python train.py --model="masked image model" --dataset="rosettes with rotational symmetry" --method="mae" --mask_ratio=0.5 --encoder_mlp_ratio=2 --encoder_qk_norm=false --norm_pix_loss=false --decoder_layers=3 --optimizer="adamw" --learning_rate=0.0012 --beta2=0.999 --max_grad_norm=1.0
Rows from block 2 of the encoder of a small masked image model, named by matrix and row number. Rows with one number belong to one neuron. Each number is 128 + 24 x the weight over its row's rms, rounded and kept within 0 to 255. All counts start at 0. Numbers have three digits each.
After each neuron's rows are labels from the 100 images, of 14848, where the neuron reaches its highest value: "responds to" is what is common among them; "lies over" is the class under the peak. Only what is clearly more common there than usual is listed. The data: rosettes with rotational symmetry. In brackets: how many of the 100, against the usual share in percent.
# fc1: MLP up (encoder.blocks.2.mlp.fc1.weight, 768x384), inputs 0-191
# fc2: MLP down (encoder.blocks.2.mlp.fc2.weight, 384x768, transposed), outputs 0-191

fc1.706:126085118177123190104114130161131138132167125143143132092130102144127129130104119102138106147139155139128155140086169130110105127073123133118115145133133129163159159154115075170150120132114127131128139151103112115132122124144145149161109129156120100189117115138125105154133129162091149158155166128136131136133129154111150145121123111148144146127162119114161122135165107155136156105161103142152153158135126103148124089158103110109121134115128154088092159165114124138111129095129140155103141113114130091159139129140149116182118112137112144106134122118087106139113131173162148072
fc2.706:119134105110150123142149143111132137118121109120093117147131140133092162105160138153150135110170104134132092107163109102081148116177127139125147117165099137097118116112120158091119127200091169122129097116118136120123116114123132136135140123142123146106129148153126182115118120119179125126127123158097123115126144134140150112131167121124118055096145113128126139131064107093143152138117156111091091080153135151105099149116134151123140069136144098129171048129154111100139071133108124140132087132139119138115107141130106132086130117127111110130115167125177172112087132149102115178
responds to: vivid (58 vs 14.7)
lies over: rosette (85 vs 44.4)

fc1.663:114104122157145127138124126142147114107109148182134132137121160145145135116131137099066126116167119140043124118164095149121182122117140125130142145118113154097143164144127099108125147105132111094135114147120161045101113089152193127157145126142089104136124168151148162113097162123168141108106160113177086137120098141129143084105107144112126120120153126157154139144106117107114161122123133128148123119096148154096134133097132128143118131114135110093164100125096095124122154054132109110141119100100115118110132131134130157160140165119119128204119165126161120169126120126167109137
fc2.663:144118128154133157171153083148139121127148114121104120127082103139148130139129152105100118139132113133148135148099124135120103122153110173142114107111155132119135115107130133145142126106134217129160138103126183089110156088116123121144161130107113122137146147117084132107136125131167112122149148114116132137124142136162106179106129117132127121153142116129137129118142144079104150134115170143148150149154120143093149156133133121106158177125133206123149132144087154110137112119142107143140088122115126084124127121115123107087106135110118123124105095169142173091141124124092130086
responds to: grey (38 vs 14.3); seven-fold (30 vs 12.9)
lies over: rosette (79 vs 44.4)

fc1.330:135090124134121129134142139136111123126159153170122111128115117103138089165138138139095154121146133169094176144130140125108112116129100141116096118110109164153131144157128164118129100119100091141113122140135137128126089144118139093162133135102126139139144117109117091097143142116120096135171084155148131167088155162136132098094116128120145120084128165153107126121147113098118115132095129151141152113133133120147161148184172130137145093108174124137100107121111128102131112155178113072111164086134125129145130137096141168124122105147144111138094110143096084168111124111144161138
fc2.330:159085138124175130117129134161113129133124085106091106138176145135151123112109134113167110113133106118154131103165140095095111130157138127146103111143152137178093125103081073128134132139116115127137127129141109108135089110155142193186115163090115086124114125141087125137139091113147146155149108094112130134171157139100153149134070149137143132134093085142134130120166078141122128106133107158105136077123065118127122165112156166118181117123102138135122165148071135168171104132112113184167122118131150128116160120119121124148073116116111129117089137109125175124078071154082110119
responds to: mirrored (77 vs 50.2); nine-fold (31 vs 12.6)
lies over: backdrop (99 vs 55.6)

fc1.360:150111130127103146125119166129135137131148134136101130084129127171110111120148126076129115098115097120118107149102113134122109115127152083131145140128095153096130172148128100126126098103137108127111131139139096110125092145109220110141120138153098153165104149132121144152098125090084127122102133169126124127139061121131136117151098124115139151112129122126078106168133137112159141128132108115090117165121155151124106114109080126149117071092130119186129111182099067157129102088135164116105132136114157170111150135152092170156177163139156129127135143114145123177119178154120105137
fc2.360:124145125118139131170121111121128089126078149124139140151140123111136132149128177176115127124132167121182121079138119125169166111109112154135104135148139120137139109141134132110137114136109152132169124098119146085114147070150133128144159127138128122136125109146117139134140141159123139128112150100135120146084167153101129092135153132142117088174140154126155147094135119141090155131123157116157142107127103149119136132129183122115129180099094112067092124093131153108135148157136138076146162119099119106138091147115135112129121080124141125171122104152149125119122120067118110105
responds to: grey (61 vs 14.3)
lies over: rosette (79 vs 44.4)

fc1.724:118130130111127114157109115125115134113117110119138102141107135115177163131118079209133149125157102132147142117136149130120112141172125150139153077092121145139109063153126135104124115123103103132083097106145115143095135128103128116101148127099111090109127172081161114136150097145166113131111121175104120131121122108118132149121163157121107120128063161139065144119130121102171117132083095157147162097135151136141130115165141164138147125111145095112138151117131135166110153159150159095105117109107137081118136102134145118126086112140095147113122137128129157118119141104100168121
fc2.724:152146128087162184152096148140136103146136143123117102163099129135118042103086147130135127167172071128117152109183161177109182132132115127129122144116131139128146135077135108089115117112117077107157163128137185094165117135129125111136113146138093158114154116155134133122159122113181113131158136164128085152123129146190120131109143122109120121094158148097122139134136133119139133127119105147168154117116113128104140123136101072123122127131170164112148136127111165093136163135151136127125114084114132121138101106121168116127097078137111091137116143159091094156146090095189136136
responds to: cool (41 vs 14.5); vivid (38 vs 14.7)
lies over: backdrop (97 vs 55.6)

fc1.406:127115107104119111143067146134125120117125147131131144114170149149090098090096132194139119122110061129110110058126151097118121138124125176128132139216108127125114156125127120084117136151152159113120103138094133114106139110113128134129088124104153145139139147097187139116122121127144198123168142123121152133138137134082101163115107112124118100128124098153113119111113131140153162100145129142137086144102129144124146100122150108132093144163067086140164112160142091139128198142126156115138119139106122173137133134182136138121156144130132129159099128117091092111117130136131138146
fc2.406:116142161179166123135140082133133133117092121098122161155097101119157109150156114132157165084104135118140124186106112096113113157150118087123151145053114136138164155130145163143143121167120158107163162144128118122129129171100131117155129115115112133096132098106121169112129107109149081113136096082117119137120122128171133105095159112124132153101098131082145137133125120158051123138146179113117175114140107133089139129126138111107119106124163172159118138123104142098145112136131104149149123143122138081133122077120195090158086103123133105081124150144146152123119100130140147112
responds to: vivid (78 vs 14.7)
lies over: rosette (99 vs 44.4)

fc1.729:129107112133177136129118128145140130124119109138139074101146137132092155138127112134129138147125133132110192140125120110126076078125116167141099137093119131143131122129129139125123122133143141122165138132130093119124134166124127133112114132142132088100134105084131156148144167123148145132111111119168117122134064113107151129082119105090116153133123140151056080136127132107066096152104076105146142160106122157086129115111123144119116089091121136131165160107115109092141086116129089135124159110110136168133148144109149124128175115134157167099108134123092118156126113130127120150
fc2.729:124139145134104102135116115124120157138188132106141131159114130150130150168127159160135099150136146139132108128128123153111146119138148117129149157171127123138140113115139127155119131124067132123099118091108150162137106135135130129147125117124149128124133092151093088101117127129110087113107103129102109131114198136124125111151154141138122127116132117115198136110119130159131142129120126171137082111182109096121123121098133113152131164187118167151119130160105131142155170126132159076081118132083116079133127146141098133127077140132102101152119142100123139119125144186127104130
responds to: vivid (50 vs 14.7)
lies over: rosette (92 vs 44.4)

fc1.513:114105152123138112142099094149140154110115152121105145115156064150133135133119139159098109100107094129123089131147145110114140118102138108122176131133087134165123133160118130149102127131124120145106133127115115133104149166140133155170146129107104134197110177123169182130107156138135145128113160078103126125134134153094177127145108108132119133117147133126137075142103112120104138106112162133160096124126166142128119129163120111101113135133104115119127084055083121144121131154121123134205097112113140126116123134188139134178098164132100137118100149156121101109112136139168107121
fc2.513:133143152131154118172181132128125112117123111139134132129103115104078119142153160114151109146125131140130130144133129071134140090159122161126111159122126133113097129159135139118103135116154066127138156124143112136136122097147130147111114125158141120145132173133137170091122147153111133137132109157100121132139163121129175107089106135107124119143095108099126122107146134121128120127105135104089127157098129132175134148106216117109116111113156128166133148100128144119134138139107117137126103125109119122125117131128173133093186122120096077166133167114169178127134126139097109148
responds to: grey (74 vs 14.3)
lies over: rosette (100 vs 44.4)

fc1.179:103091147135094171158127152149139116118160106151140085117145128151147123176198119132150092096124126150167132082121135173114168103175161097140133110148086139124132151149117194113124128113134139148098113138134123132099102113093145132159127136090097103136090086071116122139105135119103138123137147139156094126107115141133123122108134107165159121121110119112082166139139136151132142141169157162171112104138151117123114095149173131140134101121129123136165150157106106115117165107133146133113139136079181106120154142147132181144146129148099146128127125149142161082110148117123179146
fc2.179:144150121113121123152097122135124138117139134119116125165134098131154177128137157146117144134119108134143123085149116089058147113092135139166131089138133123137148121096113146143086134152076208158099143131117195146174135162115128166095122117147136115143139125156137127126122102148133069146124143169107138123128065094099142143185156079119109116125127106126181118164089132130111099117142162115133137148135115135114107130134115114120152182117111136125151113140096085073126147139108084146137099157143110156132110110141110059130178157112135163089146104159147122118092099139110080102
responds to: off centre (98 vs 30.3)
lies over: rosette (87 vs 44.4)

fc1.336:146153109120207144116110117133149124140103144154087087144140187141140124096062100123129159123099128144149118086116137154120113114152193133130172129113124150127119154148122123122095094167098158119123131127089115132130107139073127108113112137173143134093130075111139133114155109108148118130163112126113123154130091116139167160098152124170113156116150181110112160089116128226132141123174106144133156148142121116128127126152124162139123137168152098100152156163096104134127118126179148109101122132140118137131124176131109125146114115134084150137141111132129142132122132132132150099
fc2.336:130132164134106110175139101120126134121136134138142173160136124076129108114183162129108126136080116128109157143148098127112144109168104102122102161107128122124123069135118164112112133116137096098135122114165088113117143159105117107102132133135113089105115209141156115083134132151111144189127112130129137133152138138142152098136118157085138122121095092144113101135178156103097102117139176097125139168141127192135133149112191119129125147143151144153141128097129125075161132143132111108129150154145124115100132101108194115067127131123112130141140137118123138123108131104112157155
responds to: grey (46 vs 14.3)
lies over: backdrop (97 vs 55.6)

fc1.717:129130106127127163176106093138124129128124127153125149162115147073095164122131084135123162185127088150115104105104145165118115128089144134114135154135142128139142058112126169117086126170137124135073100129117112168127146175122103122130137141137142104164128135098157108127131155113150130163128131185119144145182126115150125151146125133134124108116069153107123165115122118122166121134139096129136120114083127128154129143158142124106133143169110135154177182091113140136141122171147157094139142102152143154141119115119148112102136120138126155099168138119107133168117130133100133123
fc2.717:127136106128111158137064166146139102141115109108117162121106090192150052116136184127083148128158135117112127125148157146141108157110093134121105122127128136148109150136136059140177126134099126118110137147129213066157130108118150122167146111063077124147140125114122117137130128127161131094121162109123098123121096157160125141141116114159135152115106124107112150135108129105109147145060116157159164164131092174096144105125109088108098120108114136120126142132104101086110183109143073090155108166090131145173104138133118115153120123114108107161130117171102146130146116114141095116
responds to: three-fold (60 vs 12.1)
lies over: backdrop (100 vs 55.6)

fc1.423:099122122132163133127144086139141117124144155154138105136132081111111148162111125158128132107127102154140128117134135139114143099099144134129122146132141170155145086173125120115124122128108168173113108108098129123130127135130152143145149126118130099175121173099165156074127139143141159145146165107102164145201151113104157123142130124157110129124078130125112131123133108130148127109119091132131147158130127133137123127162109145119130121127093189108160140075106105116114126145175121114161101130082116118150129158129109156145135145116085140137139129099160167156124118129121144072
fc2.423:130134140117114143118109175144132108143178142124119126155129144136176129121109150159157144148146145122142139103120127155121160162104098117116118138127125125144164163102105141079122107118114080079140142140157156125160146122103132125132103137126108165116113103096105148131137133114104095098151108129151152122077096127182125117108148112129176143131149145133083166170141112146178094098145108136123168144120098122098138107156101131130116120180159098138103097134161084098118159058099130113107167150119138148125130140136127147154130113128140120097121108120130147163124123096135153161
responds to: cool (70 vs 14.5)
lies over: backdrop (100 vs 55.6)

fc1.349:150086145134144133117144143156116149118158133117139132146113122099139137138103087159126153130133118168150132102114103132111133121125121142135116072149127154138123128132111138141121095128129072116122140144144144157134077106113132121205147137087131141118146128128110161114131124134116137147143089147098153161128122171096108119121083138161127136120114125187082133140140111080149124145125115135123133106149124121191152134168181159096141125065165125136117143123142108122132125147161135140125142098141119133137164104123088156108116133132144125131065062105091166165116124142170159098
fc2.349:152126126119164115062108121153130123141126112108117129137166146126121071124135130111198115107109122110123146108129142082089151158148133119114120106142130131178095088110090084131104145162108101117109131140125177111110081124144139222172106163122107099106100166139127131129126141088152142144140121154109124128157166168092147132101074158124171110119130098138140129153155102140173119118176147173109132059116054133115110139110122162097136137141111145150146129142090149140151116118114082127140123135129144135093144135153120090104076129103103117118151159117156165113116102191126088121
responds to: mirrored (79 vs 50.2); off centre (77 vs 30.3); vivid (33 vs 14.7); order: nine-fold (30 vs 12.6)
lies over: backdrop (99 vs 55.6)

fc1.491:146147187148146140180109156146083143101112106101118087081125155126131101113159145119128145103138156119099150108097120155109134119177145084114143088090128129122127129115111148121098100135108172146135116166129123113119138153114138158154150147162105145101092121146131122109146091128131100132119153120075140128148098115176126116151110128077098106113124131093152143126079117133150144134124167139141113110161162184128111131143113132114124138109164114149159169144107104123139168116124133120117131131146163091140179122137108120110131124117145163139124101089122169125095157148092154116
fc2.491:140142133129102085109158107135122131131185147136148151161124114145092136167116118158083137131082136130138147127185147145095146141111108144134107146115134133126147146174110165130112133151119019121141147161116163114166126137117125191094132116129143152098141119104139120159121128170168113179128127117138120126089142134158152126138157149149127132102108149144114187143147128131140115109117140138121149131137141112145128116128193119118117116092121112094147134092116149134134145165094096155133128138123093094145102173152151086126130139120145116143134144166094113114135116157152093118
responds to: off centre (64 vs 30.3)
lies over: rosette (100 vs 44.4)

fc1.189:135145125161099151158125129133119145113137115122143105158126133137138063100102103098139111101113149129141120083123136159117130128119118122135144139154149147111133102163126135157129099130156149158095167117148130149139151113162136122142128139150139135091125114119097154092139128090144145100172129126139125153147101141164191138116114101120116123114184133163110148132132128156135142130120138156155125065178123129141177122153139104135176150096143103095150151124124139096103158124158124111057155115114162093104131139150134099091159126164110138160135099089123139136115128136111144162
fc2.189:142105079165088093088144146107131124120109073092148126139062142152084116075142138113103135115146119135116114131120124140116112132176131110143127128138155137102119133148131150137148128135172125170111113196168109140150154109136111125163160114128122176115147134138181151133129112100139158096103166143131098130155155117144117109156118136080121117140137103117083086135168150123160163114144138121132113146163129170087134152148185091124154079124132128088134088176152137144118167103129088144120132126138108110132115205129156119092134134138085135074134145112108171138122134141137117144
responds to: three-fold (46 vs 12.1)
lies over: backdrop (100 vs 55.6)

fc1.115:135124115114111154171186116129119112098189134138100150150139083102145055151136131093125120135139128121139085096108136132114108129134154154101142116170114136174093123132150142125101117146114130131113127164143127147135125107126131127138160170202080117135114138171161172103146126151153144120144132131076164143151130127167099106140099097130149114099126160099098111158138103136150132095088154117171197139147133153154093137131116120121112163121110125156138145095109164126155150134135126111114133113138146159145140125133131172160145137148193110120131139108081099135112144119107137134
fc2.115:131128101155100088130113142121122138117073133100113160163106137134110146163125144101115124143125102141146120124093137123130116145107089150132113152104150138143117080167166193146147141150098125144125124134166132145154145110149114127104130146123134097157135118098170155126132090148073142116129157159091171126134151094132129209130133101119118151145109111118105131123166129141162097107118102156141147144107139146149125150138080111119135088144142108151134098131110162152122068158127142153164103146147111117111117138128158168136148158144083094076137106113130146114141145103134135125
responds to: pinwheel (79 vs 49.8)
lies over: rosette (72 vs 44.4)

fc1.529:180129110136166166114147115108089121122138086140103112109157126118114104128132154146108114089143140200150139132085143169109143110119132074161130124114107131130113117120110136150106135160075166189144123164123157133158109167143124204132141147158137153134102131155116147120143113140108150130165145126118124174125119112160100150142130153135039162117135121099144094090082102153110101135136160148101101128146157131142112089136134097110164120120083155138149122153087117118079131152172156101123156162166155151149131109137138119147096119133122096142127116145158132127110173134131123145
fc2.529:120137105128162121143102167144118140097163143126138079110097124150154159148134160140160138127127085140101131128161124140084139154157150144169122194141136114104145179152127112104103150111107144119139131115127124114111123122091129183100134129143121139119089125142100151134085118116123114120092182086119174120153101152136156154157180099159117105151079069119112135157131127097157135132109134092086091148127132109092107141102125109123146117147123086128122092117123078110135117140084096158099095141119122162150099161119100156129131166105144134157144126142134119116084131148179083139
responds to: off centre (100 vs 30.3)
lies over: rosette (80 vs 44.4)

fc1.4:136136126082155091067105150144132095123094163169158175172140098078154114132145147100134126126051107135125124150126127095113141127154149152127157140095141117120124125143116151099119109122094076149144130169152146133082112136164117132151136142177122151165122123128121146137116103118113171147129107117113123133131159073150124118110138139112127097112078090112101106121124110102131095133123157132151111141152164178078129130131093125094110078137144166120136101129144109130151164127129124150116102118138162087122136114158128091098123109112074124109124123094132120153108158136114099120
fc2.4:145104185144142101157105078140125129116138121105140119116125134133133108117142100121140137112156140124105152156113142129131107118087108096131144107141145134154175160146121150151131125178148114094157160127081107122138137184104122117121116121103145097090120116083117079105127091104149105124135112139110115139134093123102095140088173086136125159127152163119151126116128122156113141102133185115116139085135118108145152125116153110105137117157156142165097148138174104127132159138123135149128116150133119144122160098117182124185101102126149186102118170128145163114111116142092130082
responds to: mirrored (87 vs 50.2); off centre (60 vs 30.3); grey (52 vs 14.3)
lies over: rosette (95 vs 44.4)

fc1.428:138114103148149118102165115130155131131155145135108099151149096195143139125113107158113179096137137137114102108143153129116111120128156115130181095126097178163156107145117149134095087148121176138126152095100129088135121146106154120115132128070150119171117135087153180120147152100123147095128153087129135158115157138112177119142135141160123141115145122146131077143124119139121140123131129160101117145128121095149100080139133180127134149174071129132135122081126090161133163128178118100151107153091156109163123138129088125149150148114104138171138142111172153147122129115127110115
fc2.428:113151170135128112137150142122128137111106102120131120141086168097127119115153150129159133153167134126128124110101105144107157149141091145127111121131154130127143132112114153078139140116134113071165081133149126125134122139131120124124105130146121160091116111127108123118130099122074107160141083154120172126141108106183105143099124147085156123120126149134115177151147137136168092123156129123125164119128124141104114134129124107130115126161177120146133121185146119109139102078126164099098171115140129134098141114116165161095125081136149126066148098110114161167105131103081185159
responds to: cool (36 vs 14.5)
lies over: backdrop (100 vs 55.6)

fc1.414:132166147173159115109119126131158117135173122107130111116123115136122143155119153153102137126074113139090163126136122138111182103159114121109116100100152146146108144126116134126117109117151138114149090147180130113122117125073141126109140121153068081143116170113120103157129162178127141174115137147095088145080149134103105150150089139162135159109123083148107133126151084109165119118105115122125130154133117109171110128132108136130126163150125153121169132110167114141150105144135168118138168137142138149104101157122137129143089124127141089167096130150167166096116122136139153116
fc2.414:151092154133143083115161100118129141134120117131128089115102145160107112116104143107121107104196128126079084133140153154160138132087101102115128137150138129121119142109126123130153118156141151157092182094111143144141111151098130118113119106122140127131131121102129067118135050144104073119092116109138174131136147115109105127142149142107125159155184122117119078118104144138088161108121127121161156120151114100166115139127118136135127120093157121139138213137101112111155182130123133085126121121115127163144124173132119135152095104138145162121119118119126158107152140127133111106
responds to: pinwheel (87 vs 49.8); four-fold (38 vs 12.3); pastel (37 vs 14.2)
lies over: backdrop (98 vs 55.6)

fc1.365:166137099099122142137121126184128123133109105117121150096171135161147131115123115148156128109078129147158103098142143142096142102099124104119132110124084136177130112130097154156120108124120166146113104127095140179142137178119101157156164146145098085117107133111101108113144138155136148130142125122135117146077092148154116157120085154138129104115150200126179130136102115124132121113154114174145144088107114127104088121105143140152129144082142144133124135080163119162125127136134129105148091156157144157106136132126135132081126155139141120169101177154125134132098120167106133099
fc2.365:123098125070092151129175107114146101125138097120177100115093126127137094106134112141115159097132110126116131125126133195100164135145077116108163180101156117125101155136110180124163114137125115147145141137084108137115161109123130094149184086144123129141144108128120116112139119123141123083087130139146156129122179127087157152116113118159103140134125175140134180109090106046150123089145119134131179136096115118141127151144149126166122105171142159147113122070175145147109127123122106100133178150132126108125100181123093116095117115157110145147121105114112139184113175115194111130
responds to: off centre (64 vs 30.3); grey (54 vs 14.3)
lies over: rosette (95 vs 44.4)

fc1.197:124078132093097133133120164132091147082130136147116094141136142130158094133112124120109132091155103158165101069136140144114111124110089098151117178167110156166100130091137122174094158123127138155130103172124119130121115142137128150136140143146101155129123144112158145153118130154141136139116146135162121133143111127152137126122077099141109072113140124166115146112124139144112144102078153131160132146104178091100127166119181081101158113113096077056117129143134141133131126142144139093089141140126109123074141088097135148135110184181130083105128153163130125115112096179113153138
fc2.197:144133117170107114112148102129115139106103160123109136129093132127123135119112120118153095120148117139156117109120128125103108162163158160139100124145183120102122078130156093097121138130172105151134156176170101148127135089143122137136141123118161141159122151119163144120133141097161129087126160113168116124151158143150161121123095123065108109141150140138155091131146163120114137159146145159126077134114143075123155118127136110098148091133157122134117123114117143150126154144132105087128118100133113164121112164117136089151154130133138098118166123115127106111116140183139084148
responds to: pinwheel (75 vs 49.8); grey (42 vs 14.3)
lies over: rosette (97 vs 44.4)

fc1.373:132098125090150129074143121160135126125099173147143131142107111143112161108091107103145117117136113128123107134155166146111113118105143137122158073120094125100130130154130100153134093181120158129180145168124133087121137148127132129161157143149126130146071137120087114140137136115151115118094116138135164136102113153122136155144145131166117140116116134144078137146105125124100127142120160127136138129156138144109124104098113138134143098095159123089171145111129062116126137149131157097131125126093171135135149135137109143127172196139142117212115131122162125123107168131102110096
fc2.373:120172133138111084139165139129124114121119149147157164138162131114129036128120112114146142106121136129105129124119074181199125100122093113128142162142148120106104156114129118162135133092120030086160117087125123119124124127152132127097102115093137099121105121103118135107126152145140163117119130086112114133096168172120134096059105141142136153165166139153095139125128133102122111109133086114135174094145108110139148146117136106132120102102140099138119100092158137165131101108128142124131159136119119089133123171095129107156111110145130120193124107120089116134180137092161101155
responds to: mirrored (76 vs 50.2); off centre (62 vs 30.3); grey (40 vs 14.3)
lies over: rosette (96 vs 44.4)

fc1.310:125110132133145096155193131151122101068120143109125098134145070116125100161124139086129115144141135137155136119135137122103156126129160102118128143093120138172085114098159109174092129139162110143112090110118122134117119104104128145142145198145128147107148122122098092109109126151118094124176161122105115138109116109145191108137098152153122116086141134140101136076106130126150149153110163120157119164159196099090093104125147153130126126129158141146115131133116142172157171118136131090129121118135156162111132096156144129090116192151126109122143191161139184131102101109114113158
fc2.310:120130136154111134163155127114111163111172130147136125147095176137136147127168128123132121148096120121135159120094132147106124167196118141131111116158128140092162130120165097129155151170150140085091216142147138105154123140092126122129068141117145153118126130119118149136124112121137154165114132148133133128136148089152062115130118131139132117125087149131140141135149151138128102121110165125102105113154152155118206112145149078105110133121159123107119111184119110083099115139126096098129123123112099101142122150111118096081131119125129117123131098120116137113126111112068173137
responds to: mirrored (79 vs 50.2); grey (61 vs 14.3)
lies over: rosette (100 vs 44.4)

fc1.84:160122110119112113096145103138120144120161100148146132100116138158113117112127131088124101128086145143115121135128140134117107155116125107130139115121150148135127071087128121087139121131145138105133124134129102093112134103122163120146116137118125117145106178192125068098138078138138158118102147125139154133173170098099139127136084175123110164108152105181103135135092127108143187120129056130138133127131155150134099127127130133139101120127108107141133114109069137115124150118145139133126182110127140156132125147159115120109127145154182166143156128168162124132116146101091120154
fc2.84:124092134126120128113142108135133166127158162124118116103099076135085143121140088154135122140092139132122128143146157140180149090130114128140137116153103131135135146095120104127125134176145122122132149070140158130130121107031114124116123122085133111108120142111130122151135130145147132147130128129124144143128155123079152105146174135162119112110190153176115111131082134094117184127115141140112106109152119095178142131118184134098116115113111126155112123123143141126129119176122165104106142134132137157164113131118074109161095116116163122133134123124165142098159117090099103104
responds to: pinwheel (87 vs 49.8); three-fold (42 vs 12.1); four-fold (31 vs 12.3)
lies over: backdrop (99 vs 55.6)

fc1.499:134160115171131150145133112153093141091121120138112114149144142166089132133141101103131147139103124122117163148106154182095142183110162183126093156149160133127101142138124141160086130160110148132154177144112101137117140183147125146144156158136142160140083115153128148125139158093159086128115165130163112138121120106134131131134144109114111100084136133106112134139091114164157141166110127148147129083136181144118213077139092112100113132122091161094163106125104149132121069153135113105119130128155147093162163166151080155147128109127116135118120101120121157111091131090091157107
fc2.499:119170144086140111103166128113123128120120119148157145148137087146132122172130114120079086115149149114117127154138148162108122088162144113114087173130189133140110115152125110107142133064111066082147135126151119130159118116126144165095099146084105140132146158155144171125127156193136117118159100107133118136113177148154136110162118130127134112103114095116134102111138151188179175147055155132149115103133145107138134102129108131081115146100107119142131165136127133137178146138130104129114140126114123155100130123126168110131136158120138127173124133160130143093129067136105086133
responds to: grey (61 vs 14.3)
lies over: rosette (100 vs 44.4)

fc1.337:125124105123141113153168121127147135134127158147105129093118133113134138172137143134120172142139115168157094139176162134115133091097108129138113102076110144121133137128126112125143145119115114162176134155139084131111123121158129124113109133142151137104123147132116110105111121118130127125164129115096134162103122164107149140118124149053100128095129174127143081091164125115109124098115104139135114141098168163138147123139141149105114098183131171157137117108107140139103170124180109096111086140126130105116126129128116153103102110146143131097139103114140089130118155117125132107
fc2.337:127189126136133115148126118131124144153129133134119161125115106102084143122139081158120093129109143148110137164103125125111116100113133173165137160139106142127112111149124145102114105111097152136200148089116058126137119122129135106096118131126136100158145106137123105107152158154133098100138139099138102151120110098130162110124147091106118171136134145138187108113093130175117117099126147126126161160150101124168148104140124130204118130127131071145097092141092084128130091140137178109111167098111148128106156139114088104153144132147119130129098051135101130148112121116079131117
responds to: mirrored (89 vs 50.2); vivid (43 vs 14.7)
lies over: rosette (81 vs 44.4)

fc1.736:151116133123136106136112108138135136116095116193173114151165087129124141087126104141154175107130112156139138123133124141108148107137108102128139155132090159128152150137126109137124107171105157105094080156104077155123097145094122116122118143135088130122129144110139116167148103158138142162116104149144127173157104146146099136126116123174115106105119155143131130112119125093126101132105140109101145138125121134172099123140158147143105144114147137147154155152129137123145145076186132090121137139113171096087133059125132120107111109161109097169117147125183130157111131130140142132
fc2.736:123111101154142144138139101125121110120136144104111150077136117126129151162102143144143110125191132125110145127109140095155123081096135135134137165124156133118135113150145130130136137152158161139108118151168114102166134128163119141085102135135139143140118126130140111141125098145130132097086149097102104130126165114068150157196153138109105139124097127141162082111141165144123149118114120153110103143175131153101098136088086106102154111147100091107139127168121153175143116163130127145171137135132114179130101184108135163158137127126103181071142129129086129076133121136139102132
responds to: pinwheel (79 vs 49.8); pastel (33 vs 14.2)
lies over: backdrop (86 vs 55.6)

fc1.446:134131164120178109128142129132134122125080138117130118104116106092089145138154116119133108139158142128132069094125109107111127095173135159118075129143098114121155102129117112164153133101117154146168150107145120109103093125130122153171142139128113107144076158146091151098112160127091104132126131177098147130156110136137132116135150149073123088137121104146123120140145106129169130141142113120162143125126174146126133133113168110112151132097143180164177159156104131097128145168122121120158146085108149142102138117120119126132156148122145084131150161079161130166103135134127165137
fc2.446:137150130176134090151148127138117122123132101102137134130115169146118165090132126142168146091157083120122129121151145107077112154123117153141108159144143133136172158146134151105104125184113120105100074148131143127163107147112130128089094137147149127103137101121128187110120098125136122162160123126103101119101115115163140124150139099111135148107120112071117140142093121129130112146143154111109136102147111166116111121144134119144114108123157095137151106154123131133130159117088143139137099164122123124129122150131159120122123137111071129112144126149124162125091095173103129131
responds to: cool (35 vs 14.5)
lies over: rosette (100 vs 44.4)

fc1.300:129134174119076113106080126113139103133130148136132135137122135119094084159106142118102137153105166145140125100108141138120120112141131160133120093093064149138150120088127166147159116131133163148091135154132110141120127141117138105094169126162115127134130114090194083121131093113125150121144114094143058142105149133140130141119135166112116142124139192127173125101180125125137102104103141138138113072120135122168152124160104114141182172128140114109139153145127124152123128090170153095147149123115137132113130093147165161113189112152111115124118089127164087111121126105124102107
fc2.300:127155147107135126077204134135127142142155112113178109054114140115105102123144132114132161123103121151115093108143103140180135160126124106132145155108123133133139152150136098106096126121117113113088118104151119120142132109089130113085114120158117137112150135137121133160144151127142124127153107165131122155108135141107173134146094096118122125124173148136134143108128143165121145104144130145129140146144154137170143124161111140158154159145115128127138111148125094162106147153142138106088086133133125178095128164143119127141128116138126153111139183131112133107181095117124106141
responds to: three-fold (43 vs 12.1); four-fold (29 vs 12.3)
lies over: backdrop (99 vs 55.6)